Weights of a small CTC audio transcriber: trained on two synthetic voices taking turns or overlapping, over music, noise or silence, 26041 training examples.
Rows from block 5, named by matrix and row number. Each number is 128 + 32 x the weight over its row's rms, rounded and kept within 0 to 255. All counts start at 0. Numbers have three digits each. After the name is the row's rms in percent of the matrix's.
# fc2: first MLP down (model.blocks.5.ff1.fc2.weight, 256x768), inputs 308-461
fc2.3 085:121103087166147119158141087129160127113163112135162177165115091135171160070146184194163170110126152124141138131135179144160074100145090222136129136075049112094135197107118130080101084161145129090120204126105111130143182104093137160162165119123096092125120099082155159178097140112162081166194128132175128130135138174145121166138137146097165113204154119103147098072156150107163145157170140160132105153093144121051131134100087113158148116122144109105117124170138127
fc2.4 109:092183139145091123157144102134159090131123167047139123120154151115130191142113112144113129132131127119125183131119116112104083066101085088109162118141127084097103195073133115114076119122049136156110097144137119087137074097159100086116106117108106101143123135077131089123123081131086143145116135064160117133099093090154115115102106105089134130114104094120106111110145157123135184100073103085139164102140119109148074147141152125102127104119051091165123124067178100
fc2.5 113:111142172080071108063114126162111177110113134094137157101124118104066161119150156159200134014152144129125149120135134120110122084131121129120097115154120143055166140099139164142127077201120127131137057121161107075126200126140125063160121131081124144140155123155124121112139127100005140087170138098076139187117126174140126121145117117114124045156124115169153114135131157164166122107133075166141143117123109089104075119099136133143158138123104135141110126146158101
fc2.6 096:153076155137120084165107157205175117163157108146127129133068167142187128137133138117159130201105122153131098119115102161135153167137135127143161131143097055164100106163114085114122115105156153165138202101120099210146143182146162192176123142138157137139153127099178112187150090143152144101120202158095159097196124125114126185150113071110119177127150201148122151155124099097168180197119122130122172150165151069096196136166150135135111152102158100128087183077185207
fc2.7 088:125085111131089117163196119118189137067175146129123114090175135126141134157122134070121148168186091122067201115120159119171147165136147133197156138121116098186105089111118116125159119050108157127139146171112117142177199155104139114149152165131139135140167172121147144061176131174058115153152148117158171166128120119116101229128133135132101155187156123112157120198133134164102148065163113108089153126132113112134129073110177122103124153170134134144173129170157109
fc2.8 107:171130154000065105124167069149154132137137107107151109083128113191053090145136134135139176062153148144166178129133111135102181077129109140122167124115128160102123105095104110091118143146130126174125085158091123067117166096124106057184123117079099128124169103129105142141146160177091120097148101085162161129108107112109128110112114116170162094151115076144081105159147138092147096133167106164102174098116160111128020125175181078127123112146077113110142113126149039
fc2.9 117:141083112153168142132160169124146130102144117188088115089117157116177150109152174047120151196098138132105126114154109125234133200115083163132119116150119183151161122165051141092174109122201102142184135127099053138066111156128171199159144142163132174176129112122207098142156108133166169141127143140129112115194100139125136100091127138131121172126148177119097127151093161114092128091157077135141160169149131146125136090157118152098078141092165156141152064112170163
fc2.10 096:116166146128138109109127165195129138107069142225158117115136121150142165105108104098135172149172140139100086125129144131139143151149162148152116097102168104195070151180135132183135131128185139083124154105125132147114080147087197147150107110129094093128120162128129096185109128171157104155097117151132117114155173154142102131160160091141083140083107194147110171119107143139149157129156134114127146171150114139112152105122134099170147115153163149153112109101147119
fc2.11 096:146118175121229096124136113100099107163127132211130111155176099144174138095118072097145110243146118179083131154152095128163103128084080084137122137147176137193179145098120074137104125162148129150137117132177142161145117114062076170073116127170163187149157132158098078083162115118149147130133100233172138078153147085142128108126127189146120198115160156157123112125118103147144073089096149139171116122122128133137193121150093109141158115147138160144126127148125151
fc2.12 099:151120115141078113187100092205184145161087103087159160116115156183081110126189154104138135047109146123136203142088126113135083070102158189197179183086105185030140087141112122106176180144131121111137107105079122078151107107163132106199175114088146140115131138134164101157102167140176093118117096050130097133161146197187110157157090171165091115119186155092111099095106115147113128089150138181141083133166100104179107101136146150120111162123105136128152129113192097
fc2.13 087:189152068092128154164162146087173194114094110156145099136167133113106147161124137134157161125142144128107131144119133089086147124145113101135142151141041153100113161140133151163188125125144198115132191135121164118097133151143144127128176125158128082080106104133144147093130132180146165145092184149192168078135118127134123159171143151138133117142082115103191116129129136114142103094190129140097149119132116111085151153169037081135156120125026094155138177145150097
fc2.14 085:089151101106093193141091156128146132065181157116108172125102160099158172153142126170083132173181102148147080170113137088144136183161166122133124123154212063126169104180108109139105140162116118137153140195171166132076120110094081131050094091157148136116095107116125137119158191109192081110141090119170138137121112108098107167160135097074128099115112139120172049087148132075115140108110121160086150087158057118083155148125115114141095119144164137136109098115174138
fc2.15 091:115147088118113129132151058104137158126107173074116127127112131163117133182153118163135173064180127176151149120114136145150139080108088150122126115103156114112104078144108131094131135164122154090135127084176186085138128074103193106126117102092134155140138129090072065067101135135055169166136138116114128134153112118149144136087151127106167092075117165106117121162077135121119086092168176198128135103136132094164175123155124107124135129165102114079173137152078104
fc2.16 090:076093163151137146071096087138062103137106129154189114135145119164179141149145164180143085151072111097125123157157108156103097150149087166127069154114118170074141098167072155092081090115158178082085111120108106129120153092111159137155129108086165100061110157123131128112139139093142109107157138150058121090143126151111112155187123144097123146176148197132091108104093130139176144170074100128073062139151083127135140178113117124084098112138109162117157164134145180
fc2.17 100:116134175144097106143116099099104090131139125113135122121114080124163129191113032142102151136106102118097131092139148143092136194132128101116144154103133090146162149102133126104102170129109159100145132090174145140200112110157110128058150123164088142111128091105128154098117106099158143084142148138108162137109123041100177120115154055080150126100195075079083152109141123120081126122151167098156121080091152134133157078157152070132099106136143117134130124165058160
fc2.18 107:127096167157206160132153167156113139153146092170122149173128153123181063101174204101130106188119116161113125081131158157208132158122125120144086195132154181163100160142157143141067089156167130119105160134075101152117165115146128121205110085162112113160129116088149100133118182122165151113174118107126103117171134131049097096115113141178145168159104141119110134121151083095120105127116145110134163151114104159137178141116101140110160128137164135111144105133110176
fc2.19 091:151160139064117135113143175068136071143111141091157135153133158135114110043093112110105135181110106128108168085097086146136112103045164038121048141134198092123098104094075098123056102155145134139165142119113106166068143110102089178110159125143133175169163104095161097059150146148120080157120155196162072120119158102132145124127134101113184206154114159171167125104138119142170131148091130104150138137171138143146155136098164159126074153112137108085099102089087135
fc2.20 110:111127122128098112108076114135132111107109106073158127106117127099139157105110094151091069093118090153161123099126135086051190089141128072139141146111119108113076135052116134135070083130105159140134095115091115137148134118179115126081124105116136133111152158125127097119134113088104116123135134092124203144103137123168102138148139088081138125201064144140093102147105130122112100098075138120091077098141125108110097136127144131147084148137095113092132104147124118
fc2.21 090:122083111092088151133121060123125198129097154076130134139213158094128114150105067170141128080116137130127153116120130141099117080126148085146074167166138118147114149101129135139085105105128106143168044141137138116153110137144158106133118087132149092189140164187124129165132144135131112105137120055062141125119148067117084131115143162126165114118087050152199101115109108110153127135100160023125135133125168119155104113186173081160112128131084129155103152148154029
fc2.22 092:104154125105107105116187164131097104098104140106134120072123094152104056120127166099075152161100157099171105115134105111132134102118128133116091158104079120061146085166124182071113107118117109145150096134084132083150185125127099121162097142044121159118148119143160092074139124145096092091109095141115083126125075154139112093059153154170084086166107138174116102101153104107120137090128120147129147137075099130125074117132183134100097136118068061109162069163152125
fc2.23 102:149140120170151131048086204115135130167157173178082147106170149124096132113083128129124183115110178139139129118187137112137123228133085139076100159161145185160105084100126152092100136110114180113069191101103151189095130122108110201070099174153126131123101124125091131123152130068165102125103148168162107142179138105126172145105134142127106126111139188110131126096187166099150150146142144086112098127125058126097117102148130148094131154142213103117160130124136190
fc2.24 110:175150101165160071141127215189145128102131140163142104122133143148194129136108198117114165184125098100118094090186059156182151202133164163131116142167132131139134124172120103139193099149207150173123180140127129205147079118120176186155180133133087148144136150109103140170090109148158131126147127173131131103174087157153152146117134113156080129119147179135126130102133184166159103155085121199136125123102111143141236119126102123099095116111191169119069116157139132
fc2.25 090:043105141135097116128147083104138125130148103129191131100107097094067145120127143129088138118109140166082140151114153137136133064105153112142082123118127113142189164151109164148136131109082131129104159139073094127173199142154142116115093136133062067122098122128131132168110152133123131075177098139080136149143113126107124053065104158136083162086110154115104126064137070167093083104128132066137124151107077135198172149112157073100159112135114093093127149093062167
fc2.26 101:099154186120179155127108109089147116163148142118165079054166133161128079118099126128119109126119172140132122137095114123079155142153139101111118157124109077161155122101134107131046146169108134074149101095137139133080091164200173109046135139153105102131085099160176134143144139117173137130160074155121142165101157114089153131111150080033144138120095143162075093176125173084113112123113138056133159065121178131123126103130103056129155146135134132116158089120067156
fc2.27 088:142189111097114095114083113066103136145139112135141166104130129094123141168100103163116138101120176120111178133147146151048101107149174124137108170118150089103164157049107046125108141113113141128141143087123065148177141089123130117086092121127123147059156170127099107127138106113060141158116074123082156129067099102099123142144155127120105120154091084117072127152058132138115128110108074084111094112110103148117126129171099157143091130157136164131124119113066123
fc2.28 084:137116159182110118117142120166099158111150154199086157109142120151140075182199142104130112119192162138133150097153053142118115100146089093157127110098156157106123092156155149161116167122155149143116133149160090159147163087121144157136121137072150124119101107077083079129067128071177188138137105091098112113114137134083169197105058171176123162082160158185127139088150168142130124153111148178136147090146124126145173100149155173173130115113177126127140078164096170
fc2.29 114:052116161131082134090149108104129182170092161100145132098107116141130092151132105128116131039125098110173107132137159130120108095165113141136168183120139111105120132061122138078134123136077106139141055096141165100143086139129100091098137057146085131150147049158106093130067137130101126138107139085128147159046141107158158155156164101130093082089136083141102161101147118171123121117132117107145131147088149101130066096148116092154125187113049137165116150139151082
fc2.30 104:151147069154108149168137099201098129131164163087141128150131144128132133124145209142114169068129156126124159162134150174142120079135168252168115136143154195144124115110130096121145132099159158147075131137118085101170137148116122086235121137137103143119123160127105119142114148155116100071128087061134163139091151181170150128151128123145094110143101079082133139089125107132157126132144129172142147120108096144195127121132142129155087110161104108140133145153153114
fc2.31 112:195088164101120142127138129060142119110126126072128172129166152092111174169041074121176137161111083091129135152134104090098107163178139027145157160078093072141201199106107160110092101151106150103160156125105139089169112143129109128063125097191107113155132140166092123132117109172137130114131131121105129201102149063129148147133137113092096142096101140139143106099146098157159115117117125066133111146132156098143122148095114079156092109124137087065135151124106121
fc2.32 094:131106147104130109149113141130169136107148137101151143151106136144145120087123060130086072152126099140085187148120116131121149143119175115136148111154098049172143130085131166110165108142169157143147111159153139158104104181127106199115131138151136149172120126171170129091166098160186108168113198189126108143130111091130134106159139176120157149132135133167174145171150188131131171161096149089126183105137167118083166137170153096159112124125140136137108165109062143
fc2.33 092:109171139128103114070119151119137159130088118061134104141076071095078111141135124175094061132132099122123090129172060151107074078096115114163128164101143185110117119088047135135120174144108122087085099131161136109082074115111154050118132147077125190129072123077083103154078112116030089091150127120102116098106151095115126147136149090171151135097121095093132164146146102120138093098138158100069092101147048141147135113121131145123096123132080132074102100148110124
fc2.34 098:153115102108114147165151195158143123152147137160108113161143143074134105181117104130196156157215122133138147122185126141181164120148155137104123137171138157137154130127157096101175107133194096102170110153147107081106108158125153154176197121144051141179143102114153097155146135104163139100098122078146145159192118178169159143122119117145176167129165164153171122166160129146120170149149163122146149141134138186173188121150106063119141151167139198123164196175163137
fc2.35 097:122175094132154127145129189168183151109097094188127154133145119118162108143145183128137154183139121127104109173102112145182106147096142149177115134160122132162137159152131136128138093081197168116142157103129119172097177103120140132139149102183122088182186129074122119092122107107170154095106144106085138120167145134125142154090129136134099157167109146135133160129128143073121192162124111121133114113122116173163169126134081136118089125117156112145091093162204183
fc2.36 099:121080136122151137155132204161124142127123123195054074149130117074203118077118118154161129145092135133117146157103118148186154163128083168154148167103097116195094105125142102114179178100158138117139176142094125218121142137097175148104138149198093163117144112119122108143141080137147136095144115195159073103177140077104127124159083126174139167131148145109130152151138202135116131085158074129131092107131121092094180123120125113107119119111158116142152135130137147
fc2.37 088:114212079133174076186065198170083121150126120090125119073154190169125103113127225153165174130127111086168076091123154080137147086126163099150116085116098128154166088108102161116174056143126156154091148162078089172133168153130115160126130150157121170169154122091091090101146116110153141093132148139098118075172107116082107130121183191127166117182206112137120116146129114164103117066139109126155117080155123155094128188123113142181095165139166089175168100100134137
fc2.38 107:127098091150197121125076164139129127113094116183118115146110108121146141102112151150119111168145114128127166116202084105157143192152087171116174189149141088167082148146178118184094115158136204161116224137139148170112090128086118154116129083137139141153123116123119178155147087112177102141162165212118114099185146148128099080130147140202143132149124208137162141146116158154136159123146133175155110136141156151138155098112108106153126155117201142146156097197137212
fc2.39 098:078180125139159133171137172149099141119179103161088117129147150173179150131120094104191173215128154127106147130142171151179131123109131091165143112135159071185132147121133095163137092091122177159090151133114122147055149124104113178130125102182102149185120171152149099129140100128129120092129128148158141119131123100164082113201125185160129164125133133113145150135191157133150133099137130128093160122112205147089164087109144154150050154163141139124125149158128151
fc2.40 099:088137149089072068123109046101147112099160133067129114138124168117130146093120109074138113102132134157122143109133130071065129077105121146157185147104134121108139096093111162107063133080058110146120090118085123063124108122076161099063083121107139113153093142120140112141161117125143115131150090130147134111049098099095097111142139139131126133176162064130103106128097145121061093106135123063142142101121100122178068130133150091097118081101075139097129100131095110
fc2.41 105:137126172109137132132139135103131162129142118183124122156196095152211158101111137154136177201145134119112125143124114136174113214110139094167143103147138082207113134128138166095219170139141144145105165095161105202163166147130162172079143160172113125116129157136118138130132066136155141118119131160112125065121096109162137096112096153130176250160153172164121119173113110181162073145161073139172096128118151176115156115147127145077114126156190101167110136160171182
fc2.42 087:154108144107183152085045068103185134122144219109153105120104131175152091136091097096173130181147114110175127119156140121121133110160111090206115201107134176075142126117093073119170147180100168161153114134128069157164199101111108108188160091146179124120146157153208154138139149164116057124130113136168148125158132138090145082134170076149110172150166129099164147164084089094106126134124129143103119129115105163116137126135115075099123089135160131158168151111099145
fc2.43 091:156117136112107053121097164195104102128133100116162128095124084111167132096128207126134133158109205240131148109172065123122122086131112144058130104120086158119140124112162131131114116150144094120085118132160075110182096085128110080158152092054113100086108098083107179125097120098111143099120117112103131100103204138061102154075042144124142110118085127197122118131103096084172111117107085069100158148145110141127145099137096135129140123066176071164118110106139133
fc2.44 088:079079094101125096139131147124095142092150086164086082140165119150143149114144107103079112091110130134123139124108173127068147134086146072169136115131191070131150152142112094107197143130117105137144119148210135131149091102100194106141168135145169143123119162119135089146114090160112088170094183113212135078147096124172133116118153126069137067121087152153127117134128115145126077088135154152163112142140032148118121165133134090099112124165065137094120123167155046
fc2.45 087:146130169084082092153121082128119125112073172131132140084115156160124128160166158143151146119197120150070132087089114146166122107167143112127086154156135113130167100115130178100115148090091081104142095149117144100049131101110158161179110094098133147160086105070138125130083105110083101170113125143132158108134154150122131185110091105138060141164171112116084092157087148100111136125175143146138136069135140168151220101130077103134132097166078131078143100118174157
fc2.46 100:126216151045055136092113097138103101139140148104151160144150133131093161151123139082158135095076143093131115145085109194110122103129099140128189056107078110067160094063080150145156174155140167099159132177138165037186092113163116126068103149132146107111131161128098053097113123168077141135147097103111097084133117092106128087180194121101137055149159043083151164091085194155131140133093170118131107064131151117176114145102163098173168126152078145132137191130110133
fc2.47 090:103130143147156141109076168091157185132148169142096141137104127135143168134169059141089143123126149146080161130121166156141112166127157151108121109114142099157181133125062153151100103156135179136094177097107140176077140171118137140169133061173122153116182118171072126088165172103135173129108100167128130111120115130166117156135125086116107183107111168133191144137097164139090100162129163106149154155130154085120143092209107143096120141179149123138103141112138128
fc2.48 101:111146087071066172089124120136125173114117154110178114128058107082082117157193185100081135148147119146140125121135104151174137116128124161066116049093144196104142124173102120123108193140177114149143136141148135069130127145124114124211109108084083107084123110111143134157111126132088136152161139056102127152162158163097139110118123096158097104089156138136161106179131075185100154167168143173120111185120131104078166100107123184090107118142127141118143102116146079
fc2.49 100:131160088146099132181150104102116184124141092108192121126077123149131178156142109121114165122154133112160121127106122139113128107162142053131194097116095062120179179078119082093097090141088112142149126156125148110151157110106141130109136112090141135156142134154125116135082114154113124122087087127131170115093121117186062147141154172093127161074086093122118102145098166157117149154090113067105159130126159095106099159110110105134161086113114104109147140106145130
fc2.50 098:160127138123069172088125091109202150111157128140132119131175095116156127108057097108116160121175093097157109147133111161128074109099144084149112131143114104113128127090084078086079226163084141111143027079140153141128113122131098123097113164087145168102119127131122122136142095102048167128112134070085134056101106135102079101182133080141126070074090118133092089125127141190131130104125094061108121108114114078095096123179164102122098145131094140114135164167099096
fc2.51 098:150159124109143106133101176181136141119048118197081129129151157116179145092125138119158127145085135130120138170096140163128123141154145151133163108122132166084099138148162158121126137121154154140076136136166090186146175124110128160197123166084114124184140133106119146138121182057157165135163179157075111125162148140138131119156124125202098165143113154106128091209177142118127069149130120183064125137055074190106123154099100166141152078157160110064091106082152131
fc2.52 106:113146151100126150159188169066135153132156092164076122168118163118196077135085040105130178164041104173172138101138150131156116153126100109104101127111126079203169123086137088141082165135086116131143140125150135201127129161117091173059120122172139092138154161148093123134124135118136133075120167177103201101144117089110110132126151061067153138160100173095156174114090142149085129074097144092140123165120107102136116153134094025152157148132147136134139126125095158
fc2.53 113:140143129134137159115131039103119122112132129065132126115151097139081174187086103124163106060150174104101150139126144122074117042116124099075149142155127162102131183096121151081088157115026140147141035077116132057108128115129099040102136142120137164107153110117148124109089098159081150171121126078125139105080137091136063150125137134106100042104101100172134105129160106123125147126122143085110087105138154127102056121152171110128134112127132120130101125141112060
fc2.54 088:116078159117201094119116115126076068152180159096085103157128139119163142008093154150097105109130136138156112124128128204117143192122136119096101135157139112115124080110098172065067122094111174136129170124185052203122137115100113128198093199148107174162107139063096095086081098130176121198116172100186141062116088079232089119182133133174120126143126115143155150113065178135129159125119117100140082084133138166164132182109095066116070118130155094188130177134164118
fc2.55 092:112088191081095151115121083106160163142176158076108109147107093140136116155176116137135145144120099142083147160092123168097146101124119133076111096151103135097085232106170087102148203148098070111137087110115118057147103111174115043107170118120115102112110159091115084095094084156073153078107113125147200158083127100082128191125093157136124108134139109113077142076116139158126176131118100086154068086100129151141091070163097112093124185118130073124143173092123117
fc2.56 096:116187086114092113171209144133171167139163128126147178132125125201166171126081096075112162177126140127127161149122157137126146116165141092100176084119136134157088135162104114090133126134149158165139194161149147175134119100075125163097156083174171143120169143105137147129145123153198123106064144169099099143141126145101145132185177144109126168181179191190141173142112139142135148100127101142123115143155093155129160116116162119076128116113096111129130134141121103
fc2.57 114:114127187143139093108153150074144125127135097079154104095117156128127114155117080115107083164127137158111112204128119119122100171114133073168099139130112069116138146073190105158131136126100132142102137100114155118169138137126111163080114126121135101150133117136168137157142082144132131138119167184107154134095116053102118135142153176056163131080089104110062126128139127095129114097111121101121128105144100093095147177141113081167110112149202170117137115138130119
fc2.58 090:135123092132050144140105104150110127148113152089153097148109113088097118140152170124164131077082155140101055156099142142185139153116114157149140110133102128109081163124123081141127138148185129120091105141114089130163091128093054093198171121146081077161118163114133120183143107115080142114137087107169191123063160172128149090124076108162140060090124137186172143184116109148109144134114126159083090160087107111134133133168119165102095181129118088097136118075166080
fc2.59 120:140133104107140129161157079192134088128137135104152126166100094158085147108200216150152133088144156101137117103129117108131153130123161216123135118146150173094121123200109102139165125102167118162126066112133132108120173135098124054172124113087144125098122162105135139136159165161063154167158102085131150095166137178088101138103128145219117086091121112109142118145141110119141125150175147175148115060111146154131111135108138135098117118099114137127124148132203075
fc2.60 087:149142134145160174195155135175173118113157152118124130138163108145163179153177139136171115098073072120091117145117175172076140070174081086107138148120119092127103098149150117097120149101130122141118144071177148166151094101117162126124141100107219121101114111164181139146090103163171031189163090192175158188137083108129133154150138150116161104108080126104133182179099121105144109108177158135111144113162102186142106117142150111115110124120156151131119133049091174
fc2.61 093:167116150101106156104146058113127122140093111121137165107145133119061160169168153143099126040083124161072113108094134146131106121158141162107141179127149092075175128120134105091082112164123139121153154131101152111165048172132070094118114111071120088180190129104130148090104110104105189107157122122148134129096129109149181086117149121193131081140107097162112146161106153107108163104148124109113155173121151111176060114154141112146121139167148127126146177136118132
fc2.62 102:058072083181152135126127136060075119118171152189058154118174098086121136104076111168101155151154164120116152141074122129138101137125150072143147101177127058139127163127131112153067126156072144079112184183133115195134097148157112165027119133163119149108144157193137119103162098160155104088099126139122131139159094074132126095116126129137104114096151124150140165086149188132073129123120127061099107098073121106147157126180171060108070143111157140148129122126090182
fc2.63 095:127133140151133169094123118049185127159098120157145096141136117144151107130083086124132106134103110160176163126173163117112111120167079060119171137123171106104139138074143109125129136139107140121148167097098116145177111136142103184041133104092108148133159164114101105153186079164150105097116084111146174143134093072132118125073107108120121175144103129123101117088111140146078139096135103106116159139172147123128082209164143078133118088121140134111131104131097123
fc2.64 099:180097126159092114096157174122168159103122136161103132126139114131124133109073119074117141143158165119136119102051087171156191192097130133098119143064111146197147132132115121095065114097105173161106120139171114207150121167091124169081153193177148105099138128129114083146092100153160097128099149156147126141126131140130130149186098124110129175140127147172141140123140123101108124160108121148162138110084125135114132099086133118157134155132179099150121126143133202
fc2.65 090:114164118106159158161131188072129093188149157089130141131143154115154205157128147146128190116203039091178121119052163109105128116148168108087123077202153186106145160129115145149131132139131086129163115121132171153144039076163104106128104103072142085125155148096116142101150064135145127102175132142192101135112150111179153119138129151175130086147183084187116091159147166167173193105058174133119164113166101169098139081102137096127128155151116118167100125136078135
fc2.66 090:157099148150134114160097163086176093129084178107072173104102120084148074104161136123120146087082153176101165125151129149077121141136132066187136165138153100147163131091117180090149109187100115133076124125107125120118135124094017108142146192120117191095120127117174091169124103159113148154124106107124166128131144145124104172121167155139096180157111084133117068098141073132103172149091136131150172146103058129101144089137179145196157163134150154159098136115073109
fc2.67 119:148136117151107140117185125204114127134148138077136136088124133126084109122144189142160129079125126136137091148141128105142122094116140193093132148136093199107136132195130108126182090107171134085131092142104149092156133119122126138216146097083117087106129122145145138102111145115058101119122111136127110126201151163088131143137140119213085066130095133146129140111129156128129168201131101164110094126116132169111132132137161192124139151160108147135124098113194142
fc2.68 087:086126147087143103088099131095149156095118088122165178123146098160118138092130153215079133090102101102139111127054104152160138134170053150109067152113060174117076092121153146149086122106120116157138140128104090148111080122153145139142130101104138102162092173118122121094179108133126113133147117117105156093102154087060131119135169096150188132132119145118103114082164084105166120146079094126044111130121090103156141187134156187091089128109169180157133074119126143
fc2.69 086:212124089096116098135148123176090107170142104104085120127089084108134123092071111107195106138101154175172106097133101128108144096150116127198111152161149147104107138122116124085153120118128155138168131104104141165139226137138171163133173088086055140121067140119092119129133122138148101185146097105095088126100083090070074160150141145112133140150117193094089129142107118147137118077094088097146132122112082157037106076102123099116120124149098144153160134096060126
fc2.70 107:131140096147154084100090175110133111159125123185152144139141132111199122132098088142152152149111141104148131125108088121176116185133094106129133169175111103121123136133113125119123121130117195145167201146103109193148146138099144124108106138152085154131134105075116119138146122083223137134099153133157113091135116092133096071116123150124129219110117191089134136163110095158128162097070125168172120118159136155123150109117145180113153134177209151115158113135121206
fc2.71 110:110112155127096100170106164206119113129092150114130102102141115062130127170207215159155131055112108110184101140140132115128100067106150225083149127098107143081131119159112169160159138138147144117149089103138156108197088109112132118209161145083124086103151181120180143103179193142130149110127107082155121108120115139116153148145159118162111063128133109108104122085119090132120145113166146206167105134081148111132110138151132182128144124127128106099081162148134126
fc2.72 095:129159073119142124113165189170091112154116153121202134121124115100125131083183179166136076117124066121143131130151102070085121128159119115170103089124081171186158166125173156119196141120125112170162139102139153103167123125122172156222164140159131126133103113139141168096106142077122125133107146108112123159112124127127127111113120139144181082127134137128094106175137124083138124133198082142092174115119145179147137137099087123104122178171125150131176117144158131
fc2.73 095:125086133130070126097118107153114141136159150055153092130192113140083087117164080143083134110077126128097122146164133095104165053121134097166128143141178136147150098085160126144127093166135157077103077111129104074127095134093123052138105117089110050121119106093151084110166128165061148143078147103138114114118175115190081125149149158097133097155143092132092159102178114112143086073149137187156135124118150165145092136094122101121157152109126122112120214129076071
fc2.74 085:082095137072060155129099089133180138141120093107131125152132096118097111195100142130146131116104115065167122102142122156105158130121093173137146214131080129122165135143122129164096140144125175106146095086121068133188102158138115137172092169022152088092147123169135110122125077093093140134130094118098162145082193162125084116077072160177182111118123145070127171169100142142129126107113182132151108081102150108144119179085106121132169097114136092097137117162194173
fc2.75 086:125165138139171129147108058128153145181126152129130130094148116149078188144138085128131129114087177113109145172160117134126129137154173144163124131121127123151160156124106097157131161080096172126177131109111130133102163080134176115081144126134135169137073137153074127146160153082092133122111147103093130127071119180099157151107170101103081083091139110134132099164116174038076118124105147150103154114092135136156116114179100117092106190081101123142100110115049141
fc2.76 086:137188155115158161135156126174127147132142153119100130101139149127154120097160129115107106126121136141110122140151142134141141112072165100104127123188079119193131188098120137112161129174109129083175137075114121217093090099138139113180157120179183084102154107111156152119161156141067092098168160087094120076166116136141144123158116125119178089123186171094132075174182131106083132179124087115100125178121140101109193170120092100105171125100152090113144146128126181
fc2.77 097:174109140125147128174145158146128184151106065157100156120170158165136097107161190138136166132133103083092148198176097129167105129128072153172097132108136193117175100180181147187129106091160174123138116125148128080112148136172114154169100194100070135159107097107217143165168125107113144083089143149101136164129098177123128176096109173166093138180133140160094136160135139158133144131157135133128109130149147097148099121126154132158180133135115168125146139119078164
fc2.78 092:045179105101094097113092115163121159088087136169116129127148130188057115115135109095155167151107108141124106122125130142133154104111158142118156138145118182148117143168108088122125125163153098129124135102157120156166144134090107049166142081030072126169152127106147124117110110121151089133145150079122158155104033091077112174132119163146078094153132122037145081083095113148155075151180121137092173147120113140121123097163177174117046103170114107157184095106180105
fc2.79 125:102147145142152169172145129066126149127081143153137130130115112150125100186065070109114119132157148111146126129082087113133143137123123023118104102127133104098157124101125124161078124158104153101128124146183136146110187131117161124067110111126140114135141134127136136122104064159161096121123135119144156092106153086132171135129112154077155159127141109093109137137118130136120135068147105033142146098129160134144101127105093105087157126125146098169142116121011155
fc2.80 104:120102146187164090171143170095123085093112141188127148153161113108149124102155129146188102201087132117147094126127159039160165189171102135123128114170112151140115123100127125119126132111158183135115144125117118189140138163127156162124173093182128143116125105120104120093092132145209070153085131201133092104176060132130140107121136117110133154145121196115113125091131136140127079120082137133155136167115116138125164133115133092108107176150182089115123120139147158
fc2.81 095:167139110141129125133149135092156117165163109138119105134165138128145168127071041122087145178113112145145145141117155148138185174118080101158146124134137052163175138078152107132105147127105093124143096085137138107119165126143139126139124105133141151185109180145102146133099097158151120171101063127166092122126113098156163189097147128099133126121140129083103138179099120119124114105103169084118078092135117157105121094166099133142149149120181075150138174178100124
fc2.82 092:205152164117151113099133091102118159113102077193132189145161132104124103157118151135126155142124173165148199114149125145141126146138069145093120129100132134123135106161146166098078141116097032086139161103117074157134153064160139130189098143107090111105131105120153161163207119147199092123113117076152106132100168152165137091097096139159136095122168139119150116066127104123120144128129110107124107111130089139166166122065131135157145106138177100118170115138118196
fc2.83 090:190105227122172108151164217176121176095156154114126162179161097188113178136112088145114086213145093124146163088177155136115098114114208109113135071146123077170118160112116106134131124144086169140137142179159119106112148127078108182158155159103145071138136088149158135137146137110099120118124139127129093146174094175153156107182104102127129152079123117105072167182174116166183091094081184116088112107135114137137098100106087099199171085145118107180139143162145129
fc2.84 091:109134133180102107152099098085139104091060100169134153135090058117122125133120093161139136151115068132108107132140149059132122108127125119131120143158081097164100164110111130151151087204115165132136139110173112167116194124136134131077095122160091130093115163085159175118117115165184103133093135143154128172150148122131169113090087135101128183185144120130138182124127137174101160166105107067084128095142145126114145133070110077135054125181131106095122166119065144
fc2.85 083:133074120154178116133156105088126108090132117135134094196119143118186120111136162124099161138082117155088141171079124162093101071118104172124100108146102054188146137085168090123122169143129151143148119116098125121115052156042174098111119151117159165106153156097077122152101121128094085187144147129159139129116129125089102184076115103131161177148142113195072144136185092202129124145112140112078137099116096101158198148128112100163141095113158186107094089107123074
fc2.86 117:141190111143195151123167198161105128119130177146111098087132111092131157090143150136118134166108099129120154171111144131191131144150126134160145134117123152134129127145168148115111096128197168132137185136133100193104149141084142170157155118116108082139098152102141158088145156129193121163155134156149117094170123190118140087139138125194112166147127188157110092095121111122126126116170190192129140148136088166118172156063132179137139162080122137136170095146161149
fc2.87 089:127116086086097146134117128138118139057108075191145138089124147142168159068115118110137117168140124099131108108079160131076122114117179078138123192143073135176100164065175148079110139085156137139108156118120075137152135175151166119125154118146153142209143079101154169060148136124135149078149116128126166121124147140141118077105152125075150108175121100129126135110138076133132101144130157069108113150073127141155203131124151105155136127189102122100094134130082083
fc2.88 117:141140120111112121166114123070091135166141134165130142107152146150172161134075061105113139125143112119076121114107138156141130114112117065112164108155160104152128150035131101117084131137063121110140146150157148155130088147107132165056155087136168166125100103154116124067088098124190140166109125186148082123063131071140136071113151160052147164110136094140101130164098150128114131136149130116145126118091164143120135142167162032131145091110128135110142187121058175
fc2.89 089:105176126151078111155150112174164078100108163095151117145134061167158171112086110119158152095139137135155133079110182185098083078128161154085148118148086122137190176081130127178145128117136116066102129123106127089081091165192145104125148088071173095163159234096163134101093125090138134153109119141123125104096140139143093115167130054169115096121119087108118156183107100098120104138159104109104137125095154129149127093174129157027114109161110111211112111094183121
fc2.90 104:138139142128110156159184121162151131146137147096109149111148136138083122118189191195100116061115143142139110137182159154096132087145185161137130143130107221078210100121140146133134115102098146166158094121126106072121128118134102035165173150098130104121127141124186105128122164121129117178099150034083111116098129144121164144108126096148124091153140148102165116133132125082108099121156133127144142178103068096150096136171127165127061090111100126099139135162147105
fc2.91 093:087088156098052195114149074142139128131114163144168149080142133117091106169162069159119093095141166107090146160152126136065122083134145093107124116141159128144118183128160097116129156140103134179089100174139210136114117102102133050105059096077098143149145106122141161101144160148156099109134129092081175085088118122093132160119192103182144114106093123063099157086129126118092113188154125109118145116121131110143097179139155113141110051115119127099114139135121147